{"tokenizer": "word", "encoder_qk_norm": false, "fusion": "cross_attention", "decoder_head_dim": 48, "decoder_positions": "rope", "beta2": 0.95, "final_lr_fraction": 0}
Rows from block 4 of the text decoder, named by matrix and row number. Rows with one number belong to one attention dimension. Each number is 200 + 20 x the weight over its row's rms, rounded and kept within 0 to 999. All counts start at 0.
# v: attention query, key and value (stacked) (decoder.blocks.4.attn.qkv.weight, 864x320, the v third), inputs 0-106
# proj: attention output (decoder.blocks.4.attn.proj.weight, 320x288, transposed), outputs 0-106
v.178,205,185,187,165,217,172,186,211,212,187,197,188,216,219,216,181,214,168,205,204,179,179,204,219,185,226,235,225,183,197,223,188,191,197,183,219,178,186,193,173,186,205,180,207,234,236,197,197,217,201,239,234,232,250,191,186,220,205,158,196,164,164,211,177,183,178,174,203,202,184,195,226,182,176,222,198,199,206,186,230,244,171,180,189,207,210,191,200,207,211,190,203,164,182,201,174,169,204,158,216,178,178,189,187,199,189,185
v.179,230,178,190,203,201,171,159,204,226,216,181,174,212,197,219,134,233,181,192,191,190,196,225,227,194,211,197,202,182,210,243,198,232,191,197,196,182,191,198,182,207,214,195,260,216,233,186,208,196,172,209,184,218,221,216,199,221,199,206,200,191,179,196,219,183,168,194,177,195,170,182,222,201,180,188,199,185,205,138,250,205,175,164,180,247,198,190,213,212,197,188,245,236,206,196,244,215,248,171,190,174,197,168,211,160,227,190
v.180,167,244,227,157,191,223,206,214,228,199,169,210,217,211,223,224,178,176,199,228,207,183,180,213,223,213,206,201,196,187,186,194,201,211,217,201,184,181,225,194,196,186,182,176,222,191,201,193,183,215,207,197,202,189,203,205,183,198,222,212,216,197,192,183,188,205,209,206,190,191,244,190,212,236,192,204,193,201,175,175,199,174,175,197,184,237,190,192,168,197,179,217,207,177,190,176,163,171,227,180,207,202,189,214,230,202,208
v.181,196,219,210,223,188,191,223,195,200,228,175,222,205,174,199,230,197,208,186,171,191,223,196,194,191,172,143,171,208,198,191,187,190,186,201,181,224,221,193,207,242,187,214,192,181,195,198,190,228,190,194,161,138,192,219,214,187,205,263,184,230,247,147,214,207,206,229,186,202,217,175,203,228,208,175,205,201,207,202,174,194,210,228,196,187,191,215,189,180,191,193,214,216,231,204,211,242,178,231,173,201,195,200,231,197,188,202
v.182,188,203,195,199,188,211,186,196,248,241,203,237,208,195,212,190,187,195,190,182,179,191,211,185,215,192,203,165,199,201,183,172,199,205,223,201,216,169,212,211,211,181,208,190,233,210,178,203,231,212,212,200,167,204,193,217,256,193,230,193,207,205,168,205,211,195,184,169,188,204,170,199,237,218,210,190,187,194,213,176,192,187,169,217,170,188,219,158,175,192,210,236,221,217,205,219,175,210,224,221,208,198,194,198,175,193,194
v.183,198,210,221,196,185,200,205,208,190,198,193,180,205,194,199,214,232,214,207,186,214,175,186,216,207,229,182,206,207,217,217,217,222,196,198,199,162,244,196,197,231,244,190,239,178,200,210,182,178,158,165,171,211,225,223,198,171,215,204,177,200,201,231,209,193,207,225,230,182,203,213,207,197,188,188,213,207,218,195,218,190,230,236,184,239,259,176,235,232,210,185,169,196,172,179,193,255,168,169,193,191,193,209,219,207,198,223
v.184,238,205,207,171,224,176,164,188,196,183,230,217,213,210,200,177,184,178,207,209,199,194,216,252,191,212,244,236,194,223,201,204,227,195,197,201,170,191,189,184,201,220,193,217,249,198,191,219,185,204,212,196,221,204,188,190,206,220,217,206,174,190,215,203,193,170,206,170,191,196,209,220,182,201,195,211,198,164,147,178,212,185,164,196,226,210,180,186,188,205,219,234,211,198,153,201,144,220,189,225,188,200,152,194,187,216,186
v.185,191,218,187,213,206,185,195,185,211,226,207,220,178,195,204,174,194,205,192,190,178,193,215,191,197,179,193,187,203,188,190,189,198,207,232,196,218,178,206,199,217,181,230,184,213,197,186,201,228,231,194,193,174,169,228,224,225,201,234,191,223,207,190,221,213,194,192,179,173,216,194,187,219,228,212,186,194,193,240,164,192,187,188,193,175,168,211,160,165,191,224,238,231,202,210,216,199,230,235,209,210,221,185,198,196,206,189
v.186,240,194,166,228,225,178,218,175,153,166,214,196,176,206,143,172,216,211,201,238,203,208,225,216,177,195,236,222,208,192,177,196,185,214,202,202,198,205,189,193,193,189,207,202,177,196,196,193,199,225,209,226,233,172,190,201,211,208,190,216,202,178,219,198,215,199,188,207,206,203,208,203,189,197,203,199,242,182,238,187,216,199,228,209,203,144,177,188,211,182,239,161,172,185,205,200,211,257,172,200,202,197,195,190,190,172,182
v.187,210,183,203,193,185,192,221,198,201,204,172,185,193,186,164,180,220,199,185,225,203,192,184,192,198,186,215,229,190,213,232,190,213,228,205,217,178,235,198,190,179,198,167,217,169,204,182,189,186,181,208,205,233,213,227,231,211,210,180,183,199,181,205,177,174,175,229,212,204,218,243,218,195,189,203,211,246,196,201,226,187,182,202,174,233,162,217,203,232,218,175,180,204,185,191,231,228,256,202,168,191,202,154,188,220,202,183
v.188,207,190,185,220,194,203,216,191,177,215,211,165,186,190,152,201,202,236,179,200,226,214,186,168,196,188,202,192,191,200,214,194,198,231,184,195,204,225,198,217,196,196,181,190,166,197,187,194,173,194,202,190,220,184,213,216,172,210,199,201,213,205,243,208,191,193,187,193,203,192,228,187,203,228,191,206,218,203,225,199,191,235,228,228,217,169,217,209,219,197,173,172,184,216,224,204,245,194,212,202,210,210,216,181,217,187,171
v.189,191,186,187,182,159,183,243,208,196,179,167,168,202,198,187,174,201,177,176,237,211,233,182,169,208,184,202,214,191,205,213,191,218,209,181,217,212,217,179,207,176,169,169,213,196,215,196,193,171,177,210,192,228,214,223,229,168,189,200,217,224,184,190,202,184,168,208,200,199,203,236,222,204,200,175,207,207,211,188,217,191,211,180,198,202,181,209,231,211,198,128,195,210,203,197,214,242,227,187,158,207,183,203,220,214,197,179
v.190,172,187,204,192,200,200,199,198,196,173,150,177,185,201,199,174,208,167,210,231,192,237,171,200,192,221,228,221,203,184,179,217,164,210,227,184,218,175,177,184,177,177,185,229,220,216,204,180,205,206,223,213,215,230,208,209,192,166,198,219,225,203,184,168,189,198,204,210,188,195,191,225,216,198,199,207,214,199,189,214,202,185,193,195,167,183,216,199,190,181,135,178,211,187,242,204,199,201,212,180,226,206,215,191,215,188,212
v.191,177,190,189,211,201,167,210,192,164,180,175,203,171,199,224,183,194,206,199,232,177,224,203,196,185,189,197,198,200,150,191,175,191,189,223,190,218,170,195,184,202,211,199,181,207,209,177,185,219,222,197,213,194,197,219,201,209,212,175,185,218,195,185,206,199,206,193,211,163,223,190,208,211,211,178,214,194,180,199,188,195,216,199,193,159,192,218,178,148,169,169,200,208,195,207,191,212,199,217,188,238,195,202,197,204,183,214
v.192,220,226,169,189,242,220,188,190,221,194,205,201,192,184,190,175,191,220,193,199,193,224,205,212,222,203,195,203,192,188,185,200,208,208,189,226,198,189,218,217,206,220,207,184,185,196,210,203,180,185,165,195,208,187,267,195,194,212,199,213,199,183,197,171,241,222,213,208,202,192,209,143,150,206,211,212,221,145,202,230,205,160,185,183,200,164,187,219,200,189,169,233,201,184,204,227,174,205,237,189,224,212,209,229,228,209,205
v.193,173,229,215,224,187,206,201,221,205,200,183,197,174,175,196,176,224,229,199,164,206,183,216,219,196,213,200,229,192,215,214,201,209,207,242,199,183,215,178,200,187,232,189,202,172,222,204,210,224,209,180,204,200,194,221,196,183,213,225,222,188,223,230,203,239,185,241,232,205,202,200,131,191,219,226,204,186,164,238,214,225,170,193,209,219,210,198,185,203,208,213,269,174,196,164,195,180,223,205,203,208,184,205,214,246,216,182
v.194,184,206,195,194,191,182,211,194,197,197,207,198,222,203,217,229,194,184,200,237,172,236,184,186,180,202,212,203,189,185,203,167,196,187,193,211,190,180,187,175,230,207,198,219,217,209,203,194,220,191,165,186,207,193,217,200,222,179,212,224,195,188,203,183,266,208,232,209,191,223,227,193,169,200,218,213,215,187,214,182,220,225,186,188,213,192,162,197,182,178,207,193,217,198,184,219,211,191,199,207,203,196,231,204,216,202,193
v.195,200,178,180,212,238,189,219,183,201,187,200,217,162,222,230,190,210,172,201,210,196,235,257,208,194,206,214,176,210,188,230,206,171,195,191,210,203,205,208,207,224,216,215,190,186,200,210,204,223,231,187,243,212,200,257,216,192,227,193,210,208,211,235,197,238,197,166,192,202,215,213,169,205,206,237,218,183,207,180,212,238,209,210,211,143,197,162,184,195,214,194,200,187,210,219,212,167,187,203,201,227,216,243,228,205,212,229
v.196,261,223,159,218,217,200,198,190,213,199,207,187,177,205,162,206,210,187,199,216,196,232,208,217,211,193,175,206,209,190,195,200,194,242,202,198,204,203,223,227,189,189,203,170,205,177,202,201,171,197,174,194,209,169,220,203,173,231,203,181,197,204,194,220,184,205,187,191,198,175,185,167,196,221,149,225,218,180,172,204,172,170,195,189,223,156,196,220,193,229,205,185,229,202,225,210,191,201,221,222,187,202,214,184,180,188,160
v.197,164,215,223,199,184,211,212,220,202,180,212,205,216,187,232,207,177,230,194,204,188,176,195,213,201,203,228,218,213,225,218,191,204,196,219,194,168,197,191,165,205,203,186,208,194,203,209,209,211,219,178,186,216,202,192,185,202,168,218,237,184,209,235,158,244,204,239,206,181,218,213,199,210,212,235,194,207,201,256,184,251,200,185,209,222,233,191,203,212,187,210,231,205,208,161,208,204,211,201,203,219,181,228,191,219,217,185
v.198,198,215,217,199,185,225,194,177,190,177,208,212,214,210,207,216,190,190,196,200,233,167,236,188,191,182,195,196,229,210,211,201,197,209,217,178,191,190,196,172,194,186,193,140,198,180,191,194,240,196,204,226,189,197,179,189,238,208,210,208,150,174,210,177,229,202,206,205,235,220,222,213,232,209,181,226,173,233,198,225,214,201,178,216,209,244,190,202,198,186,218,192,180,218,227,203,200,180,213,196,190,170,207,203,231,201,195
v.199,173,224,186,202,171,159,238,228,208,203,206,183,235,223,215,255,199,196,207,225,146,216,179,211,206,204,220,213,171,209,209,214,206,187,202,204,174,192,201,197,206,174,168,222,205,196,222,196,202,235,187,213,214,209,188,180,204,186,199,234,204,198,214,219,178,199,213,203,176,214,203,204,222,184,202,178,206,243,213,156,222,232,190,217,224,204,167,171,235,214,192,198,244,192,183,185,210,200,186,203,198,195,225,159,178,223,194
v.200,175,193,174,179,200,169,200,221,220,214,192,199,212,184,211,202,178,194,206,222,168,211,157,182,205,215,226,189,164,196,194,203,198,167,168,209,205,181,202,220,228,204,215,243,205,212,199,199,174,204,188,179,205,205,190,195,182,178,190,232,227,239,190,207,194,210,190,185,165,201,199,218,170,184,228,164,224,198,209,149,208,231,228,153,193,181,177,189,218,202,168,202,211,191,163,204,214,175,200,212,220,230,200,205,198,204,231
v.201,191,189,250,208,177,227,199,197,187,190,189,190,180,198,178,182,202,214,199,168,219,181,215,227,179,202,202,221,204,209,195,184,204,224,227,195,190,226,190,211,187,227,223,183,191,223,190,193,204,204,211,174,181,206,239,200,209,199,222,208,211,188,196,181,235,206,226,187,151,189,161,171,193,225,218,226,198,144,243,221,240,193,186,221,202,214,217,207,172,184,231,231,161,228,176,187,198,231,192,190,188,186,184,197,214,186,200
v.202,208,173,201,192,196,212,191,205,196,229,211,237,200,193,194,185,188,213,192,158,217,180,210,166,199,196,178,191,204,211,190,203,211,193,195,169,246,220,172,212,197,197,223,176,188,212,193,197,232,188,224,209,175,179,185,209,204,201,174,167,178,228,213,227,164,199,210,224,225,213,197,215,204,194,198,182,170,223,190,212,164,190,226,185,191,204,243,181,197,193,174,208,191,191,239,208,193,180,207,227,181,232,184,222,199,180,176
v.203,204,187,195,164,217,197,192,175,216,186,195,224,176,207,197,193,159,188,200,242,212,201,199,202,210,206,214,171,196,199,178,197,167,181,180,219,201,180,235,237,213,202,226,205,211,199,197,196,163,200,195,178,202,218,206,204,216,197,192,231,229,217,194,178,214,229,181,161,171,205,202,209,175,203,202,203,204,194,204,181,233,233,202,188,158,193,168,209,194,195,176,173,210,211,180,234,216,177,221,200,219,235,209,213,196,195,241
v.204,204,205,228,223,159,177,196,229,193,191,199,192,218,217,193,212,221,213,203,180,196,181,172,202,180,195,217,242,204,219,225,209,220,212,236,192,176,221,174,159,166,178,159,194,180,200,217,201,219,219,215,207,204,182,149,182,220,202,230,208,169,189,239,224,176,178,216,200,209,190,208,213,253,224,186,189,191,231,213,188,205,190,188,196,267,252,214,190,206,203,235,219,207,203,174,175,208,217,178,181,160,156,168,169,208,211,181
v.205,199,206,207,204,190,157,211,202,190,217,196,194,262,195,216,224,186,194,220,196,203,172,131,183,185,210,200,206,203,201,202,201,231,189,206,188,204,202,192,177,209,185,168,211,214,220,207,190,215,205,215,200,200,197,170,201,227,195,231,191,172,170,185,217,155,201,207,222,224,203,197,245,217,183,173,190,203,245,182,188,196,207,218,174,221,188,203,179,187,204,211,185,252,182,194,217,246,199,188,197,170,213,153,180,205,194,193
v.206,204,221,231,208,166,227,186,202,178,171,187,187,183,207,165,216,221,184,206,175,221,184,233,222,191,197,181,221,210,226,215,194,194,233,259,187,186,221,208,214,187,213,186,180,198,193,174,204,203,191,207,199,205,219,190,192,213,212,210,163,201,194,193,216,208,186,212,198,177,190,174,176,225,201,175,225,172,188,202,248,191,201,180,249,224,216,216,197,174,219,248,220,159,216,198,179,194,227,194,179,195,158,198,179,212,182,174
v.207,178,199,226,182,183,229,198,204,188,213,219,194,195,187,225,212,171,212,188,223,186,205,202,186,211,182,217,213,175,204,199,163,212,196,207,214,202,195,178,200,198,200,213,199,240,194,195,186,186,213,195,172,195,233,219,196,202,146,213,215,220,205,204,174,248,217,214,191,148,219,183,218,197,192,238,199,199,180,240,196,220,223,201,210,206,224,207,211,196,168,198,190,187,207,188,186,217,191,198,212,216,183,209,198,196,182,189
v.208,183,218,217,229,200,226,223,216,170,205,242,183,209,203,227,225,201,210,185,192,164,182,217,233,221,188,200,238,223,196,227,193,213,225,199,186,179,180,195,158,192,165,157,168,212,203,200,203,225,231,212,201,236,204,236,189,202,176,206,203,209,171,224,188,227,206,201,211,213,228,201,199,233,208,220,210,191,198,243,218,221,167,159,254,218,221,216,206,216,213,202,231,225,208,216,194,177,208,185,200,210,168,208,176,170,231,167
v.209,199,196,208,195,205,229,207,196,204,207,201,218,209,187,224,179,161,223,181,160,204,173,232,172,193,188,197,192,221,203,198,191,215,187,224,202,214,207,186,175,192,176,205,153,194,199,199,192,215,192,198,207,179,207,195,193,237,187,191,197,173,192,211,166,200,210,193,219,216,239,202,202,229,219,202,207,183,204,198,238,222,180,202,201,218,218,228,192,186,191,195,206,184,201,221,215,194,170,228,203,196,198,199,207,215,196,184
proj.178,221,206,184,213,198,223,211,192,187,213,202,181,188,170,191,208,170,204,199,216,178,194,223,191,207,164,175,193,233,191,192,181,208,193,187,200,232,214,182,195,199,182,211,202,194,193,199,169,171,178,164,147,182,185,194,210,191,215,238,161,200,210,184,216,221,226,197,212,190,209,193,163,243,205,174,213,214,189,219,165,155,246,205,198,206,184,201,208,179,181,182,190,220,202,183,193,200,196,228,209,228,195,206,187,193,186,205
proj.179,181,198,193,195,211,246,218,197,182,206,207,216,159,188,224,240,176,227,222,225,187,201,215,197,230,174,173,192,196,198,189,202,181,191,201,194,217,223,181,209,184,200,196,168,175,171,210,179,196,188,197,193,193,199,206,220,168,227,203,168,208,222,165,175,217,235,205,184,196,244,198,187,200,261,173,219,212,187,217,191,163,218,236,230,185,189,212,216,199,206,211,196,178,184,187,155,180,191,195,209,218,205,217,161,219,190,163
proj.180,221,215,169,217,186,149,211,213,174,191,214,205,229,221,161,213,227,184,165,173,189,212,177,194,153,198,248,200,232,188,186,177,191,166,193,205,228,180,192,199,209,177,217,214,215,227,213,205,212,205,194,188,203,170,212,182,225,207,179,222,193,192,220,221,201,219,207,240,196,181,184,175,188,145,241,185,210,193,234,193,196,201,207,198,205,190,202,177,196,189,202,172,236,199,203,214,236,178,206,197,186,202,221,227,202,181,211
proj.181,188,186,194,215,195,184,227,175,210,171,195,200,201,200,212,183,221,197,226,212,222,196,203,202,189,207,227,245,200,192,206,210,178,212,181,206,156,204,198,186,178,167,203,212,189,216,223,199,195,209,217,219,248,191,210,207,220,186,224,235,203,180,238,222,177,162,211,189,195,197,213,247,152,198,216,182,220,194,197,215,201,194,185,207,206,218,186,184,198,198,229,171,197,190,218,215,185,213,172,192,201,209,186,205,233,206,205
proj.182,217,203,223,199,185,184,237,200,189,167,170,179,188,233,193,183,203,222,244,172,216,188,201,193,172,203,193,230,218,227,231,203,217,162,189,185,195,213,165,205,186,200,194,204,152,204,234,159,221,184,202,225,210,188,233,216,174,217,190,181,204,178,201,191,143,171,200,203,219,186,214,178,202,232,184,211,190,189,172,203,226,178,219,171,219,215,241,220,197,211,223,186,183,172,186,240,229,222,183,204,176,190,189,199,232,221,196
proj.183,180,204,175,191,244,173,184,184,202,194,214,218,214,179,218,247,191,192,170,248,193,219,228,190,201,184,232,200,184,179,178,190,186,231,219,206,210,173,221,184,176,186,217,178,228,176,184,249,218,236,209,188,204,200,184,195,221,172,214,214,203,210,208,195,231,225,185,214,203,242,198,222,174,160,221,168,222,189,208,203,179,217,170,250,168,167,194,193,184,182,203,200,188,213,224,152,168,193,224,200,251,232,199,202,206,187,199
proj.184,190,214,189,212,192,216,192,247,222,234,175,195,193,179,188,228,195,204,196,197,150,195,198,192,215,191,197,179,186,181,208,201,199,202,199,233,242,172,221,225,192,222,207,179,185,187,209,185,198,183,195,189,174,164,231,193,188,206,168,188,202,200,189,173,203,209,204,215,220,218,209,142,231,209,201,228,188,215,218,198,182,190,219,202,189,177,212,212,196,193,185,178,205,168,210,186,215,164,201,193,209,209,259,182,188,216,163
proj.185,224,193,221,187,183,163,225,209,200,182,180,195,193,219,204,207,200,198,215,171,243,207,171,179,172,219,207,225,196,216,221,182,195,169,186,182,181,219,197,210,187,182,194,208,167,220,233,182,187,179,209,215,218,188,199,209,213,215,205,219,199,181,173,192,131,164,194,189,228,177,211,203,182,226,193,211,187,206,179,204,236,185,210,183,206,206,243,208,196,220,209,156,200,209,199,230,227,199,179,199,167,187,178,212,225,224,192
proj.186,176,188,220,185,202,254,183,232,222,242,213,193,185,159,216,197,177,195,189,178,183,208,186,183,238,212,158,180,191,178,213,210,205,211,192,188,194,195,227,217,190,227,202,197,209,185,164,198,165,208,218,167,176,234,178,185,217,190,196,174,202,232,165,189,197,183,192,170,201,178,201,196,240,209,183,215,197,229,182,201,214,205,179,175,180,194,208,229,200,237,172,215,223,235,197,176,201,193,230,214,204,197,191,163,184,213,207
proj.187,194,197,202,177,180,220,196,199,173,235,202,205,171,172,238,246,195,218,197,179,196,222,223,192,215,209,185,200,170,169,195,218,162,188,213,184,173,216,197,220,201,205,205,187,222,177,205,248,170,204,188,172,162,195,180,164,185,206,232,205,219,226,162,192,212,254,188,194,188,199,154,208,216,218,202,217,217,192,202,196,187,238,205,221,179,212,190,228,201,217,225,214,188,203,188,148,217,176,200,204,222,199,204,184,199,172,212
proj.188,194,202,209,192,185,227,190,202,174,205,191,212,185,189,238,221,201,199,171,195,207,217,196,213,215,223,188,215,175,195,179,197,170,195,226,164,174,185,210,174,199,248,200,208,226,162,174,252,206,223,218,190,191,226,182,172,219,191,215,203,215,224,185,195,217,217,228,193,206,189,179,214,196,195,203,214,222,203,192,230,221,184,179,185,181,210,199,218,203,219,219,229,203,206,201,177,183,205,194,185,213,208,178,214,190,186,226
proj.189,201,217,169,232,206,215,180,193,171,205,228,233,190,167,228,224,197,206,175,190,192,193,223,224,202,219,195,215,191,160,175,170,170,200,232,191,170,224,195,166,203,217,214,184,227,165,188,216,186,222,204,173,212,188,183,177,225,213,222,188,203,214,179,205,226,247,217,213,183,200,144,207,206,206,227,213,235,182,211,230,207,230,203,195,191,194,160,182,205,216,232,197,213,215,189,180,179,178,194,207,236,210,194,181,222,167,227
proj.190,243,223,158,226,188,186,202,218,174,192,258,227,221,195,222,202,208,182,170,177,208,170,196,207,200,187,198,193,206,203,216,194,239,205,175,209,175,233,213,172,221,191,185,189,205,198,211,228,179,192,178,177,218,186,149,193,209,217,218,204,186,188,193,241,215,190,199,194,197,200,159,224,188,171,215,222,189,209,210,196,206,229,217,174,210,207,181,196,207,209,253,202,216,225,179,199,202,197,192,219,182,181,183,210,204,197,222
proj.191,233,191,202,223,171,152,212,201,219,198,226,193,211,181,215,201,207,169,161,136,255,169,191,192,187,218,217,222,187,208,205,179,197,213,188,207,169,224,222,186,200,185,207,212,204,186,198,220,157,184,181,170,225,172,174,216,218,203,245,223,204,181,157,172,159,178,173,194,252,186,184,225,183,190,221,202,187,208,214,191,215,207,200,190,218,199,201,178,221,226,240,162,228,238,221,220,210,180,189,223,191,197,197,219,201,229,219
proj.192,169,174,222,189,180,201,172,247,218,214,198,220,213,219,173,232,192,189,201,213,184,159,157,211,199,187,232,210,205,189,198,211,172,243,183,218,238,202,193,193,176,178,197,222,216,248,154,189,192,236,259,206,184,205,173,191,216,225,195,171,237,216,190,207,186,212,222,213,208,194,190,232,215,188,190,182,200,261,210,178,187,224,213,201,219,250,204,189,194,191,228,193,209,192,216,152,208,170,186,192,193,190,212,201,192,191,207
proj.193,199,183,195,177,211,208,177,209,197,211,199,220,225,242,182,240,187,181,207,216,203,187,177,216,187,218,181,190,219,183,173,204,196,226,162,236,234,181,224,186,202,186,200,174,230,207,202,193,153,209,231,174,226,190,164,223,196,158,175,147,213,181,182,161,190,187,176,199,217,187,185,231,191,203,195,181,187,228,203,200,174,202,215,202,172,188,206,200,205,163,235,178,214,196,255,183,205,177,203,202,192,228,196,183,170,194,190
proj.194,212,204,197,194,187,234,190,215,192,232,206,195,155,195,196,184,198,215,178,157,219,185,203,212,198,195,188,201,213,188,208,234,180,205,190,214,224,219,203,230,185,170,216,196,217,218,220,225,198,199,219,220,201,207,204,175,183,217,218,195,230,220,193,222,179,206,182,214,183,171,184,206,210,211,177,188,215,216,193,236,175,204,250,196,196,214,233,190,210,203,170,224,207,217,203,175,203,191,204,169,201,205,185,190,160,195,212
proj.195,196,186,194,216,161,195,178,213,196,207,202,220,243,197,177,223,209,206,191,198,196,172,157,193,213,197,188,207,156,218,183,174,242,157,174,201,223,218,204,211,165,179,165,192,201,217,207,216,193,187,188,178,214,188,181,177,206,200,182,175,205,192,188,201,188,186,231,213,174,187,202,237,185,186,210,183,187,171,196,233,157,174,214,198,221,208,209,199,208,237,194,205,187,201,177,189,201,183,179,187,203,197,161,202,203,157,208
proj.196,151,195,230,184,172,197,199,196,210,185,197,203,230,200,203,182,197,221,216,216,179,172,167,176,186,181,245,193,215,196,210,187,218,205,185,190,209,176,189,195,182,201,200,213,183,243,182,182,249,213,254,206,172,205,191,224,234,193,192,212,204,191,202,190,204,219,242,219,224,207,217,207,207,191,260,183,201,242,212,192,222,188,181,192,207,252,208,217,211,177,190,204,185,187,183,171,220,210,198,193,200,207,210,215,232,198,234
proj.197,205,204,182,201,201,209,185,203,189,232,199,190,165,223,178,215,220,179,188,178,223,206,176,183,196,211,150,180,202,171,190,211,195,209,162,220,243,216,208,229,212,186,216,184,224,220,212,192,174,192,207,214,214,195,203,208,181,204,202,158,215,194,186,224,200,170,167,203,187,180,155,219,191,211,174,203,195,196,164,220,153,219,236,191,172,168,216,162,207,197,192,188,209,198,232,173,181,195,206,187,203,230,192,190,164,183,179
proj.198,159,217,187,220,183,204,210,209,209,214,211,179,197,226,214,194,200,192,214,179,184,191,176,194,226,217,195,175,152,218,198,213,193,192,164,197,209,206,200,228,200,186,202,228,198,206,203,213,179,210,164,196,199,192,206,212,181,189,202,183,252,232,202,214,181,202,191,187,187,158,190,190,196,182,216,207,206,184,194,192,193,197,244,188,176,171,219,195,208,249,187,198,214,214,151,194,193,199,222,185,213,237,205,203,179,188,200
proj.199,232,199,200,212,201,214,177,154,189,216,183,214,179,172,189,158,220,206,175,200,198,207,229,202,165,173,189,188,216,204,197,212,200,165,199,198,231,213,166,218,203,186,214,163,191,212,212,187,222,184,215,205,220,216,206,231,190,194,205,147,192,181,199,224,201,172,188,182,196,191,199,192,186,207,215,212,203,161,168,231,182,177,231,167,180,194,234,203,191,186,198,225,186,205,193,195,182,214,219,195,190,209,176,203,212,173,180
proj.200,251,203,212,200,213,209,201,198,177,214,208,206,184,172,199,209,221,204,169,195,213,201,249,223,192,179,196,229,237,192,231,201,207,204,220,211,199,211,171,184,191,204,195,196,211,188,196,217,206,179,208,238,224,220,210,171,189,225,211,198,166,174,199,209,207,190,185,222,193,213,188,205,205,217,163,230,199,175,189,229,213,194,188,201,219,215,204,192,192,182,204,201,197,198,229,211,192,210,157,176,193,143,193,188,195,213,175
proj.201,204,208,172,208,221,216,195,233,220,192,208,200,204,198,215,236,185,181,217,207,214,211,183,140,213,198,183,186,227,152,180,197,190,214,179,216,201,190,246,188,206,179,191,201,202,191,212,193,185,201,184,195,210,189,175,208,185,182,219,215,198,218,211,180,194,181,177,223,238,200,212,222,198,207,156,156,206,250,201,179,160,225,177,226,184,166,208,192,213,208,189,174,232,190,221,217,223,192,220,210,215,235,202,177,185,223,205
proj.202,199,205,191,176,225,187,201,188,197,178,202,161,247,200,205,197,219,194,212,222,208,210,211,262,203,248,238,217,183,217,204,194,193,209,209,209,149,160,220,177,212,242,191,209,220,178,185,207,152,214,182,202,212,212,174,185,198,185,194,228,215,192,173,174,204,226,183,184,206,186,237,197,207,167,208,239,202,183,212,176,252,197,166,210,221,199,166,234,190,196,223,193,196,187,189,198,218,201,199,188,213,160,220,210,200,236,208
proj.203,212,213,191,240,186,213,202,224,191,205,214,216,214,201,203,226,208,215,194,178,196,209,209,156,223,154,199,220,189,176,216,207,225,204,172,213,217,238,174,186,186,180,204,200,184,210,205,198,221,183,203,244,204,220,242,164,196,242,220,207,201,204,209,246,204,175,193,239,195,205,193,201,205,201,180,199,205,208,188,223,182,205,204,196,244,215,212,185,217,245,167,192,210,191,169,199,204,212,161,168,207,165,175,186,190,213,177
proj.204,193,197,162,194,210,223,202,141,175,210,177,204,199,205,218,182,217,195,197,208,199,209,198,212,190,214,199,157,219,215,177,210,198,187,192,191,208,179,226,237,228,207,226,188,211,190,190,197,204,206,194,162,223,195,228,245,166,170,173,163,205,198,176,178,214,203,192,196,200,213,187,178,183,194,237,213,191,178,187,215,191,186,211,203,129,160,199,212,210,194,202,192,199,192,218,196,176,213,222,210,215,259,210,208,196,212,184
proj.205,224,213,211,201,211,206,183,171,206,180,208,174,157,186,192,163,201,209,181,201,192,212,256,217,223,180,213,188,209,230,206,213,191,188,235,200,181,182,195,207,199,215,233,200,210,133,217,227,185,210,203,209,189,202,217,213,183,203,213,228,233,218,207,187,211,208,193,168,180,226,185,148,209,201,194,248,202,155,179,202,214,206,191,186,195,218,213,210,192,186,198,225,179,224,200,173,194,212,201,219,198,182,234,210,188,216,183
proj.206,185,199,194,196,193,187,210,195,217,193,202,191,214,195,220,181,193,218,213,206,189,225,176,161,178,217,198,172,213,177,182,194,209,210,174,203,186,177,217,219,212,181,188,208,193,220,237,172,209,204,185,165,194,162,179,252,211,148,212,228,186,201,204,179,198,203,209,207,248,191,210,194,198,219,231,177,195,224,223,169,203,167,185,178,157,176,210,222,226,181,188,194,229,185,197,245,213,204,234,219,200,261,198,211,184,213,220
proj.207,210,219,191,189,190,198,199,221,208,185,214,178,160,186,203,199,203,193,227,177,233,191,187,202,186,213,174,197,242,178,210,211,184,209,202,199,172,209,211,203,227,212,198,228,190,229,221,201,183,194,184,223,212,189,162,177,199,227,220,224,172,207,185,211,188,174,175,232,240,184,191,209,205,201,142,190,215,215,186,187,175,207,203,174,203,179,214,185,207,202,187,199,212,200,215,219,201,199,193,190,206,198,206,206,174,226,204
proj.208,188,200,170,196,186,179,169,184,213,185,167,198,183,207,184,188,192,193,222,203,216,190,161,180,178,204,172,169,179,214,182,212,189,166,192,208,214,209,215,222,215,217,209,226,174,236,212,189,193,204,188,179,171,191,188,225,189,208,188,160,184,207,208,207,190,177,207,182,205,186,185,209,193,174,175,187,197,194,154,195,153,223,246,179,191,180,206,161,177,162,217,193,170,195,201,159,196,196,231,201,218,245,210,232,229,169,224
proj.209,175,210,205,195,174,188,183,202,198,183,200,178,189,216,174,227,205,192,230,217,208,200,170,216,214,216,217,204,181,213,179,219,176,225,167,197,182,210,221,216,210,223,204,231,223,203,196,238,151,242,189,198,200,202,176,195,190,215,236,223,234,215,192,210,212,203,198,192,207,152,188,190,190,152,179,228,204,193,198,157,190,201,208,185,199,203,196,206,226,210,218,202,211,209,187,170,198,208,185,196,185,197,206,205,185,224,199